python train.py --model="encoder-decoder audio transcriber" --win_length=400 --tokenizer="char" --encoder_head_dim=32 --encoder_slots_per_expert=2 --encoder_width=128 --encoder_kernel_size=15 --decoder_head_dim=64 --decoder_layer_scale_init=0.1 --decoder_drop_path=0.05 --beta1=0.8 --eps=1e-08 --steps=6200 --weight_decay=0.1
Rows from block 3 of the audio encoder of a small encoder-decoder audio transcriber, named by matrix and row number. Rows with one number within an expert belong to one neuron, the router's apart. Each number is 500 + 25 x the weight over its row's rms, rounded and kept within 0 to 999. All counts start at 0. Numbers have three digits each.
After each expert's rows are labels from the 100 clips, of 14976, where the router gives the expert most weight on average: "loudest" is the band of the loudest frequency at the time of the peak; "lies over" is the class under the peak. Only what is clearly more common there than usual is listed. The data: melodies that start on their tonic, played by one synthesised instrument.
# router: slot weights (encoder.blocks.3.mlp.router.weight, 64x128), inputs 0-63
# up: expert up (encoder.blocks.3.mlp.up, 32x128x128), inputs 0-63
# down: expert down (encoder.blocks.3.mlp.down, 32x128x128, transposed), outputs 0-63

# expert 7
router.14:515490508502502514500480539492495555544519488541479503490494444477492471489505469465547468441452528506514458515452514507535482493495496507447486516516487512504507472493448546545525475498515500
router.15:509536465478514476513501513483515527498502501497523513484515535522498509506507468522536503520478505493503491517487523508485499522475487531458554522493503526459466504496515463543514533499511537
up.12:484552479534498510525507471513464487486512550509511485491466488469520459531513490492510517466529514498512508501530486549461484528497462493458504495490514447476469505532480458458454505480485499
down.12:486487483488435521482485511498514497466484498500500480486517505492501557484469524493489508473484442518499488542489523489458523513525488508493487504517522517506519531506520547510523459523535501
up.13:491516499540480551500488487489518463497526525533463453479497486492513463542510537520482488474489538480560487498484490532487503484522488479472463498488505483469515506524477517462492491523467512
down.13:514490496520484480504503487518493512486479496452509486538525539560493546496492498533532513520494447500472515545504497486445478483470503527556486466498518518523486513473545520541524473528546484
up.14:483533505528500515482492477468538484508499560497507504446446478468478505486478517489478493463518532489554483489485487518472505463533501459479505510567507507472503506529513501427468518461497512
down.14:547442486467503543484493462515506491501453475485487504535540495555478525501485501524493541530502485496470480536497516479483480510492475538541472496454501513538493553466538539524488468551470512
up.15:498499514519482489506513516476524494465534478506497507470461515497525493532522506473519522446497524449534512520467518487480510489516510477530510498548502503510509511503468532470531512496504546
down.15:562485509502484502487539470516496486495482446487524517499548472499473545488473523512468483510480505547493521477473494551488488511469483518517484467483521507507495511488523503518482483477548499
up.16:480468553469536490521549492479521494530528465480489481516537538523483470519525482482525511460480511463477506516484483448500503542442524504498524536541491504539513479479495535463518516474523520
down.16:490540538477510486509515512518446504515506518480522522452509457501496474502494455539496501527508513496510517477534536537508465540464524488504490471455520486461527485491474507467490530526465496
up.17:493558497534487538471500492519490507497487500497507470452497496452517490520520498490474487466479510484538464469532504495489484498546503495502477501482518475505482513525503515477445482460490492
down.17:497429460486479512488458482479536489488514485463488508526516536511482541487513509496486543507444486465470509524481501546484543521498480510551514491497525495522492534461510512502541443495508520
loudest: 500 to 1000 Hz
lies over: A5

# expert 27
router.54:475558516515482545512500559535515500474534525511479570523473458480498455505497509474520487459490490517504484495459472467517490482509459512497504521504506468483516470531485450483486500528463455
router.55:485474508497532526505516525493534530527470489498448512463509477531523505468506510513489511480492476490506525497498481524493489461503554501511515471512495506488511487517534533470497500535488503
up.2:505487517503518478500488486495523519457490467513482459531523522473502514525515530505519519467518464473460476499504495492478476482480495499527487536491474500502520526547514553484503524476512524
down.2:469500531554474470505536495527492491519501533489519522492506495519496505519521453496476493515458514512494523460520496535530523503469468531467509473498589551490532485473489446509513525517471504
up.3:531485507504498473484484486473512500477521448521496459523492485520519494492517516487502515475516502459513466491474495472515503472500498480505486534525479505494494505529486565477487513482542504
down.3:491489548490500484489547526519475491541508526469494523504528524524467511477502506503501492522483444509485557511499504536527505498469476500466504445490574500513503521468493459536512492487497512
up.4:476504519485507470521488475487507502507528452443484482514468509519482537516486554498493502512478464478457511489490527465489500486460504503520499500518513500527499507495505523493520479537501521
down.4:482512456505523510533513481467483536469463511526508493513470499484491444485479521512500491486563526517502494524520479504512513494502460454474495521467493473465488465466474498493513492508481447
up.5:494504481484483492513467573447536512542504541479484499459437479513478506437480486524485474543480491491487543516516485480480510493511499520482504486503511506491510528485509474520488460485486505
down.5:501527479520518517496479511536484450491504504546479465530515462498521461523508507525526515442520529487507472484511506517455506527509512512493464472515466496546500476485509523463487506519520531
up.6:478504505427515490509503491511518525511513479458499481471508488531475498532495513489499501533471493519442529503470514470510515493449536540498483525474517509503494537490498499513522474491505547
down.6:478517509528524519472500504480513505473507521521492516491479456491518471502519492474496486491544533501488482504520506534469535474533497436478518487516497469471500460513484512493471555506492503
up.7:489516492503479496519464514465499509495517500498485479448476512502518516503476492498491528520490477499516513480584477520523509486473487556473503514477445516495513518519470473482521531523500516
down.7:509509503501464519507445504500461483511495504517471481463464517479494480510490532520506483486539503487515469444490535517476476501534476486540501537529470499471515501530504511521460501482453495
loudest: 1000 to 2000 Hz
lies over: B5

# expert 6
router.12:459494493481498505482495530492474539509504517512450444549475479497502485480498477500514522486524502468495512503490451508471494489531501510518506509453476528490534522508437479499503495498565513
router.13:532510476514557486545539497487460525526517485477501565493471523489463489484503446510519515511512480503486502520504481511511535499486509483493546566513510475547477491524503502501474518489564494
up.2:487492499564488491465511506503507497527520520543510479482480502533540452489496510424514486503500520491487497475512489466533499445504474468483510487535477499496498507520478489464503499471493511
down.2:506447501493498499524529498492513496473448494492500495526536508522469559515466509549518527512527458525474535518486535507474497532506483510524447448450496525497491521478530515519510479560503496
up.3:516474556498516503495500444510541485516485489497488532521550526522490546514502513499530505474505522511494492513472498512467526524481492476511467534468463485532507511468536542509496494525496561
down.3:484506482505507500520529534511530506523475540495531520459496458498493490513484490482508484456492503465543520457524472496523525508488502494470531527500499495472510472541479476494512501508468515
up.4:528529513494511523502528496493521454480519496495554502519514535529486534534496525517472505469551486518473478489495514519475471513424462526461479488499538499505474496510526512524505488483496546
down.4:517518498489505502557499512477532537540515482462477453472487479517487463528523518473489441494484486502554501502489482506509520452543521493500511522508509492459509508519477476517501510474469496
up.5:478527516560490534481512485528483471503531516517488498473512519504534455526461503431507483492499509486494492468490486463505504498505502446478520492533483496498517510528461471480492535449484489
down.5:513473482460488508502486514493508498498468492503518494490523547514493558509498489528491546498508461501491517513524509498471513514507500503524449475468473517524526517483536514528495464513501522
up.6:462489516456492486481486527470537488489481462483519513473506505529494528551491510539490513490514519506495526478466548499488491512490536512509500452466570531545498471476499485515451510529504554
down.6:534503508534539520532530471481481520479497478506486470533472493496483458495494549484505468466487472481523486498501505463527523479494430487519513505509480445527467482517514491492542470452481495
up.7:452460461490517451511498449462484497509503475459526486524562540510503527535460482486497535483515505485479503510483530473486489504498510510485496490498524484545490450481510560531455496492489525
down.7:529495486514536514500508508482523480482482464488514506453548484489494481516489493498499506499445531505491526513521474528541490467518483470453497540525503476507501509525532483515480512501496503
loudest: 1000 to 2000 Hz
lies over: F#5

# expert 14
router.28:524524487450541479505506485472476486493525482460520517545515503523496498490498492494523475484531508471466502535466528532508520508500466488464498526468511501515482471454517501491515475521490470
router.29:478477473556480494496475500477468451465451448537519494495470487490481502477461497504485544485509495473544471440540491471532449503515511509472496508509467514463470494461477502488434504500505485
up.2:514463528483493530478547465475502493499492434484524512541562470520485526481475508494486518461498499501483517483480575504467500526482487457499493479537470481498511543510494539527472488513485474
down.2:507516501500503499547499490510552519491486524473477521454515493512508538524490515519477573523446473515471455508481506494481451492476508515479503543521501485481473485521515529498506521490493503
up.3:518448512487460507478515478524539528503498444487481471541508521480487509487470516545483516512489506499454517476485512478518500526488539491483478552477490501526478555540475554566515488478501496
down.3:459513539519468470545497486499516517530494522479499512500510445512464516505451482513448480469542495515527508495476490542505546490531482499468541514494487502471506501529488492541549514521509460
up.4:499487489502455505501497556457559489511541508498478524452501453504496498496531498538466464546516514518529540515457491528463513522468528538514535469519496547492508501451519498496519504478472519
down.4:531492460518538536512511432570456483461481499507473500488469480488523458509540502507543469474501539503467525514521504494514513519520480494512495509490506485497485498518546516517488493507444463
up.5:497551538517503492520525494522470464517494532488521521473496468473527463501510505500495486494514515516499512486532503527507496537523473487444517474472531480511497476489488477481515524501470473
down.5:471465494479480524427464509480521480523498491477498493502501537540537528498492523512485513482520483518485460511455506486463484469498536499553476490535486560502505524473510513492475517511568531
up.6:516469539450465485495505515482528513522491491484509474492544501516494525496506482538500482486465508524488489500443555510467508524482523503499485458481530546541510482461486511503488500511480558
down.6:518575452502514493527531490509495491458503514531485508525509476480503475486508478472528476462506525468507480482542486461534480481510478458483521518521484476489478476475488493469518503470519473
up.7:506515513521508488473503506486461511496489506495539475514559516511509518537497507468487533476535475533449493486510528460509532525504506528520490467478495439512520454490494529498525458462527499
down.7:466469488469513505515494487539498509518521468484534501507454491512484523475497462541501465516476506499496477469509458533517458510528488514464541522543504483536518541478499491526534525526472531
loudest: 500 to 1000 Hz
lies over: A#5

# expert 9
router.18:471516522489484478509489492458498515463465515527522496499510501523491533490462520509505510505564519501511536482501488477481470496506538440501493516516457561514497500493495495447438536500513489
router.19:473489517535504516492520489482538534509553506464456508497461517493510507480515532473518550509482465502504494507487492493517509503492488489470505498545488512543494471502503506531497527474494491
up.12:494502525506511495508496487502485484524545511500525496498468516483502508539491503535473451533494517529534488507472469495486470591468497474474511519499498459499494473480470508495478513460514488
down.12:512526445493484526510471485466524479475456492504488465483500488485496486542509503504501480495492470481515462498518476511564503499512512556543466497500469490510474508468508491507499490509499468
up.13:523564508514520500493491482466524506444494493508503515531498490513488480528522507492491496437489503480510491502483495491483505501508528465494465540479486436524495447546491535458505482454492501
down.13:506483505499469510478496487539454503514495545482489499472525522513532491499475484512464479528537512488493505486551488480485507503520528530511537419504526552499521531462482503506508521585502485
up.14:501530505479538530481497456528526488486522490511510526549540494525516522532521536503519507475492505507452517485447545529466473541489492521486499502471507505522497541490505530517521451502483554
down.14:521524490532487463521510477512497519537530492557474524461482464476467449460494474479491489499481511493543513488525470504514475466518517490493509495512498465490528468502519475496519513548502464
up.15:511469534471500536483514464493496510496504493497519495522550498514493499548481511523510486468501535532423482486439531502475454537492496561514486486482517499528494514463519516529505470529520498
down.15:493513470521529460539522518488532485523499490504498514482488478462481455473506515479493459478475474481527514519501483513504487469508432471481499554495501475480499516508479483475521491448482488
up.16:483517477543453534471481513503455471516498480531503482476478484475548487505482476501510490506512530460526483477500508518467506488532541490536520439536483543463517510514472483456467511515514514
down.16:511467495500552518473500474521507490510530507494511503567529544537488536488484535487512522520506454508478523517463524503470492514489477486546496520477531509547496540497536534533512509486540523
up.17:489497486526460525494498529477456468527484498525531483475452488463509473509468485508464483499524530513528471467517509569466475504505532533509521449508497536505537513485448481478474543536528503
down.17:540490501456526527493522474480536478496498501489488516543518524552524498523509538503491491480491494503489476524472529498487485496465508509530483512511488495521512474480529554505491483414544520
loudest: 1000 to 2000 Hz
lies over: C6

# expert 29
router.58:476516516495511491516504509460517529483485441516502562504486525537504488468480455477482531491514475524476526532481534501496519524489487463534510535503473540493472511458481541492479509508515514
router.59:491523519521542539517525461476502477487516511490496513497462535499501496496491517482499472519511440470544496521472490522454529559532458459483507551480513475517513483452526513493490507490512497
up.2:466527466553480473489478523481492498480473499524476471446493486500493468502515461470472510486534546472531492489509473516506509507529539489455518459509477527456506482497473492453494526509488444
down.2:547489523481488529492501537496506475498493549526512518480493488480508543514504531535502526488498465479498482510477522533420461518489491506503523492493489492517535533488497540475493522488518519
up.3:473498485550458519451480478497446495460499540511492459475490470495507499519483469463493483483524503470549470499500507486497477477532552483493496470535472525505473489523498466478459495490484497
down.3:517473500480486518477501522506469504516502513493514501527524510504481507469512532567493530487522471520463497507493513509459484477501506513567493523478523492535525501455536560502511480523524523
up.4:537492513430489484472505458505521513504486467481495525530534515554496495524476483505499508531476486501454488538469520501460508522474520554527477480508489515526522525517525546497515496524519542
down.4:511534510516495467535542503509503510489516513518501516455502468470486479488479496474496450520498514500536510460564462496545518511522482493449524496482492453466509485511477464488507506515443455
up.5:530468550469505508502483511502526462515516506532494534509543472514518530548533507483504523534482503517531520510561518528513473547512532518502485469501494465527512480479529463517462515479490522
down.5:505515476474509528495520466474502530506527476483483463480463471454490477490510491477510520509505533460508511478517493491489539503485509538523542475512489484480486513540439454451461511525485524
up.6:473519481565487542492463508543482498458506512541476464483491468504523453479501536452501516475529524475511470494509515510518539477554513468502489539478480472474464475533501467492517485471500497
down.6:509443518490455504446498515492489489514509518465526495509506554523485553489493516542489499530524464512475490502470504478452499500466518541532497451499525523514524528469525516508513526536531500
up.7:445535518437490514477479508493512504516472487525492526478486480507481517518512511496543466446459493524506525483461505509500480512525507538477527472506526481485539489470521461465483525526464515
down.7:511492452499525515488499492499478497497431520540494437491495473495519479547514491513501521507471519519508508484500544490485489546494518479533537511487490485510534472498510471455482499487531448
loudest: 1000 to 2000 Hz
lies over: G6

# expert 3
router.6:515524483517539485501536530496494479483533469494505497508524489513508525475508508513477449490486501488491464474525485511475525491536525471475518508548488529491500500522510519479566489489478497
router.7:476470492482506488486520539490508531504501450507531450506530468467454480494551517507493501514524519515486506522495560508476477509519472530520460490473507482500525482517510503484485489515535512
up.2:491502517482500488534467487505502501552471507515539545466546475506489491523495491537499519485539526523488507525496510510482459534486484530470492439476541513551509475411516485486474490528446512
down.2:460518524546512490500520502456491463484565517493455479483466477500506446541506471470506498496505526463503471474513507522527511491525464498474484500547481531490523473502458519470502518468542494
up.3:498501480541439496460484498481474521506514497488507458481480528526526492512479467471506492506495524492509491444525502451518500510489547480513505459553482523505519503526457514489460526508500491
down.3:511500495459529522538507485507536527507496503492530516528494500503481519471501545544515507484479453504502515539491507522484497502524474471512466529466500467506468524493564505534539472491465509
up.4:501514531474479506483516473523491470518496508496540487502528495504483517500477497522458521483496534499478519472505558496459499559462494560474495453493551505562499495454512512519467465499481506
down.4:466486497540518430524542505497511505533542509454524496474463535495519464449521507468502510502504495509482503480512472470531502487505502483498506545533500538486502508510492494481493482467475469
up.5:497521490502528482473511500465504478527549547510484495471465490469492510504528532520489452509476487458517513498524455505497478499501475488489489495513503488449474467520456432486548470476498502
down.5:486457499504429530476469487519473485510452468507465499491528514524487476512487456526514520497512502526498507494501494556481501501511535542529503465502485528492522501501515544506475528566511523
up.6:518507490519463485481487481529489504466490467497518469489521513534519496555498457480515519492527545522489497482496508461493525496505538513522496479516504549495525492492458503478429489511478494
down.6:512489482446491531515475465553507520480483510531494494523498455456490515487491514528468477526490494504509515523483535523473492527488477502523469490436510455502531520512500509541549476473475508
up.7:499520480550447488475479522478483488514502500485532481477467540470512495523476493479501492514488524468520480475532492522504495485504541490517502435557497531460520521494463482463448536486505500
down.7:536474492472514511526501471499511510478507496483502470507542509506471535480482523530509520493511460503463500513504537501490491517516443504523450521481496475515482510493546528512548439483483505
loudest: 250 to 500 Hz
lies over: F#4

# expert 28
router.56:480513499510487500498474543458510522487519484463500533521520501492501531513509432483530533488472539475454517519500516545462496489495492483517492515545491510482472541501508472502507526486479489
router.57:485515524492480507488518511497530503487540450514495538528506517531509532554535500483526517501494481505470554487472490469474462550462481526484497518531496515475480480495475472533503465445490516
up.2:508516506505491536424492518483472472479473552518509498499509515487527471515480471475501468483499475463522476510517508501450469477537502471514519503551497513500512507513480518472511521520528509
down.2:490449479495494494475473536487506528514481451515476542484516510519518517500499525549513490533506487527461517476501491506500504480493548538476475522474512475508429491501459476496497475525472562
up.3:532464515508473519464474478447515494535506495468488479487516509511506498520471494537487544494512537485515502519530486455508508500478573542516508500528484507538468498504500502538490494502478520
down.3:507517498507504460508500495495507485530550449475515487458443485474536516489487513452495508486495494502528533522524513546513471520482515516498497488513515500466522515499465465525484521541517482
up.4:500468527487479480511517540448528561508503521479527491478566500555463529500491472525495547454481518491488515524472520455496504515513534494543510526517479493464524468489470548482480542482510479
down.4:525506517482472463508473477503451443541467523489510494510480460475507506518473523530486509507520512535500470486499497537450479511488507502443497523493501503488539538509514469473477551530501484
up.5:458487523464516468519497523490536530517520472493511515473463520523470493486550482490488501527488506516524533549533492464485537484538519509477550477498511477500499476514498479479514519509487498
down.5:497481502490530511495514478484471459497488507524487496511456480479535462526484485497476520462490546494543448511481504487503423493487488498493506480526481502501510509484465511487502532487507463
up.6:526517518531485515455501509483488440504527532521512494475467516451508486526490514504476470463522504481540447456520482519466495496482460474484519486548500500497505499498491468460497530468526513
down.6:526452513495442500471503496530485514460520501490520495544551519534533537544507484467511540527506485523498522473492532469522496497521540538553459472498486474471522501507514521530483504509544513
up.7:530527527531485525448504549473478434499517518530501505494458518450548473501489539511493440503491508472526444472487493536482487479494468479493515500534518509481500496520479504465505488472517498
down.7:521467483502442499499499494527509502462491484496480486515537519557470524517472485462492550517512497503489525497505517464511527480473527548521438480498492518525519516463513526504508512528530515
loudest: 1000 to 2000 Hz
lies over: E6

# expert 17
router.34:494491501560452510514479514508490497451473524513460506467540491497502491512503478476496505568506515511497499513556467510548484461499532492526475442470483519459483505474478457504428488492484463
router.35:483548511520508495513497474524508491501532543508527512510502513503486520569491485480494489532511491507461513450484469500516486543499462528511523490503532479526489474489478463533532511453492468
up.2:496473524479475515472479480488512477521494483478487482494513513519516533510488506525477561519494484507461494503465532484479484509485521517500509473476508527534540538495530531490503483550531518
down.2:503544533556518531510509500541476480486513503532501524511490474476547465487511492484516454500496522516511453480475491492513515520511464451494534495508530516524505478518446514499468505474469464
up.3:463490505486463500505504541464510470530496537513541487464480507506498528452471480517468468503510474462523494480546490519465451490483464511489486492532499516445501496477486459484512500507484480
down.3:537522491501513539507492461555461486446464454532502512528521496501501502510526497492564534497524538507490494490485558502503509533517482478511477542460494474537503477496519520533486478497490502
up.4:514551524531486504450490495483487467484491521506493515495468501482518478509494498500515459487513510459521476466502472533501469483498470464490504526553493500480476478508474491457488514456509491
down.4:533484530469468497524500511517530547497505465478495493534518544526463545490514479470511527535484457508460560524492490472525527496501516511524483497491516518492477512496516495534512464504513505
up.5:469524487536481477511485496456489447487448515522500466479483492542516491492478463523501482493541495468503505502529515503492471495489463479518495479532485493487507471518484469441462479506549505
down.5:492493494477484517547480492505502474485487433488489533474509535504491516501500488524537483515482519544492508505479510541520521569497495474484492543443470509501455456457550516502503489511456498
up.6:457541487509521508495510543446482493510476510498493484485498504522497437508464512536437491493478494495525488538538482525469472472511484504524501470549501490475515477478497531449504499522535546
down.6:513500449480513492479492525519507506458495484496486501527538525509534485516523479525566503517484521478463491465435525468502515513507499486513502530461478496537500474499527495545521485447487512
up.7:474497503481492499488533533478501465524472539496528473458473479529488538473468530551433493505516481471547482488516486548482445501496494492507478479548517504471519539472524467465471509501505500
down.7:518511492526501573511477458525503484434463465517482480538497476496536463513494483486541510497501556504468474534496536519522520520527518479513488553482460484505481475497494513506493507508487531
loudest: 250 to 500 Hz
lies over: E4

# expert 22
router.44:519465521498464494473483548474467501469542481520504517532477489512529462495497471459561513527487491525477455495481498506483477529511551511516525499466492499521494491515502512482512489493520529
router.45:522495497485504404500476499493519493485505482515533489493478515480497511472491496531505544516503496498517485556505469486502494472494530524500474537472497497493485509506468521483457549453507462
up.2:502486517511460513512495528441547468508460526461527487500536501512505503523492507523498523479492443462500512494493495525466449497500507513493469510474508487470491516489521491467468514515503549
down.2:498502518558539514516543480553453474474527449555499535509469490495526500506532507490501515527509523473521497523478482490538516483455519537508502491503541487489496462490454496489522507490496476
up.3:538515511532504519501534491508508461509522515497519521511512497471492519506516578486509538487503502506498497432487454453475489494487495489452481483466500464503503532514494459486501484444489494
down.3:494462465509521489519474523498511523524510476501462459496507497513532486503470485479478521489469545506493511515479495525559489520533490519512522476502483534473529479488542520519550485539495531
up.4:474505528511482526517502501476513499489552486507539474463529475508479511504437481530523519506466482493509492508465527520457510526505489513460483458466522502491482555470519504548489521519467502
down.4:502508482511503471490522514499482477514499514492504514507523480490548470488508536506504497496512503477464532464548508497513520483535511455511510549482558523490511498512505487515492535489468537
up.5:476501540481478479487479500475538540526506442471492489495538504542513525528509499499513519500463501512483525533495518504481512517491553507490516496487500507509529529474511541491489478531502534
down.5:502525495516529467515518500494488477483499548512491517497508480454499479485485480496498463495523528508530490464510487512520486514497496474461532501506485484479501457486495497486493532487471462
up.6:499496510505482487510484546487530516498517469467477513491563495540521496502509487487525494484475492485482520515523509471498508499520519478484528539504499478513471491526502511495468463505481549
down.6:491504504501525477514490493480492485521475502536515473508494483480488474495458498560461478465496522509539480485501503541476448522509511486484484479524526486452454476506494513443504528493485492
up.7:449516506501507488490484524471542517464514517468448479481556505521462482468501522481510447475490484483513491520529465499500476495511488490461513500497475488482519493496501499515484486471499512
down.7:512536517500520498486484506534449482508462486500489516458539462470539523481495519557485490463471473432510499507510519513476486484514510491492463466472495491502513511471520512482460516532478521
loudest: 1000 to 2000 Hz
lies over: D6

# expert 31
router.62:486498494532495442515497501478509533470464507496498480488480515494495490484490490511464507519528513538507522474488421503560484501484491518504504515514478531485479481521517500472471518495472458
router.63:503534492491480445515470533484491464500499523529522496487478483487523492505479474494494535486482517497529509484513531516492442490504488504543516517506466487486499511457455455468475498490470511
up.2:529507534506506520491522507475507471539543495477494512526562477527506488512496511506481519495469474485497473479481504476447470498484510489501523531513512498521497531513492557484525513484548530
down.2:510473562465461490471545530446507497552534520464497468495466537526521538488502515461493478540471464487499516473494518473509494471477515512492541475530538527514517505503473513474501493509520501
up.3:522539490503510537484489468544484522496497467502472524518478442498522476481494505448543486449489486505474496507490524512499523440524446485499514490471488477520524485555516502476487494488479533
down.3:540508505494454516516472478524524527484448494494490480521491524506478532525513492548504545502524519518493492514485522521484513501503513510535455478457544478502515517497526539526471501546515502
up.4:512554517518507545489484469545481507497495494518477520515462450491522478505507497491537509440502520509507483497500533515477531483557482464515504485501479494530514497568492514490494480482506521
down.4:509477486465459506503483490489509518496498460481535519543485546572476532512498532472525546507498481504473491540500504487498533492491500495531471539500495512539497505505536535515505477494549503
up.5:508460487469472523478472484496516540492478436502469477508534487560502519528482494520475539511490489525446498510470564481464488489506557509513483487489474528541486509497513564504514477514522497
down.5:488531518561501506489493537503462480518513532531529531493488503489508470502465526502478493462517569497515473437482507516498466505499500504478499474521495489451513479488465509458489479500514488
up.6:533489521540529540499501477551476484479516479487485501530473489521519479489485527465528503434482516537481478501483533508481537495539479498515499496465492475528503510539530503501534497458487527
down.6:494502484504467514542433511560491512485445517488518482513470471490495537533471488540463536502522503539481513504454502515517501492486517527527482463469493483489512535494502507531447525542505473
up.7:530508489496491537494486474543507501489505451529478548525489469497533507506512514461555507459472496509486479506479534489490515520528451486507480532494489474551506495546509545519494519477503552
down.7:505550486523494487523510513506462504469437457514530494511488508521470543525535475494503500511468486513521524489516522524529526539486531500510480481485489558455497510549515499489496532534508479
loudest: 250 to 500 Hz
lies over: D4; D3

# expert 16
router.32:478507456500520482493560508490484481484517527503497532528484506511473498488551434511477510488508477522509498495516450445466512516505537508482525528527466499467501519534463511463542527538533499
router.33:500510506510502485495495477499480486512497512477476494515461516478467502520565458490499500474524482466491535519480497500499499512499491509505514521535528490473490427457535502506515509508482524
up.2:548475521510500482498499413516480501451512500468518447529523510534511526547480537550519515496497495485484440486476516488474474513459446489493482501527503495469519529484496529489495497466483551
down.2:528528474508499493524522511493509515502505550522498482442471485472512452489497473470518476513531474478494547519512487543469486476523553489482474478491457463530505505538446513460517517497464498
up.3:494502534504488487495506477484520523482496455469478479523562482554509534547476496514522502456503514485482482509465531476471486499473513479509523534480514477493512512476499530537469479497482541
down.3:499524448473487506527480485519457499510467520531531528476462452445489475525504510516495505473495484503480496519489492527491481528488515471481492520497526477522481484521478462487506526515439479
up.4:505522526534501490493500512525511473500484457523495486482475498498521439512496523472549509491479509497497537480473525506499519468508520458515502491513470531523540474531489523481462506490493493
down.4:527482464468483459509479485518503496477454505485523486508522538525462530515496489481492548498516500561497540517463523516461483511499450486478453507506534494514495515495519543497513475457529489
up.5:531519504480474521533462510501508486508487519516532553480510514499515519515463512541464527497520509506527488506473542539440499477517505504516469492528501518471498480515503476460478516508511546
down.5:487510503511557527537488474530515484435534481487491513512516492477555526507511507437536497511512513529472520478501469492471540509490439497464515532500493486551521467468483487482496480488494475
up.6:494527527489510543498479503462497504519530535519508478466444494513520462474515502511483471495492487486502468504463508523514457485485481478505493428496497527523511515527478508456459530468474484
down.6:498465485501487503509500450502456487475485486469496489512498523470468492530482524494530477469495486482451499517499487493503536521469455485480475521507513487498476495486555532548452467459504483
up.7:502487551503476509492490483523529483498539445467484477505519512520490556563472548519490490482535514489469479494467531485489478502480501500490473504487527485500478507456496511483494467465489503
down.7:499525474494583506536481521511492547520492496516475520529465433494496492482498507493523476516524477489498553490509487506510521483531493488485512500517480508472466502534505464465495464510484468
loudest: 500 to 1000 Hz
lies over: A5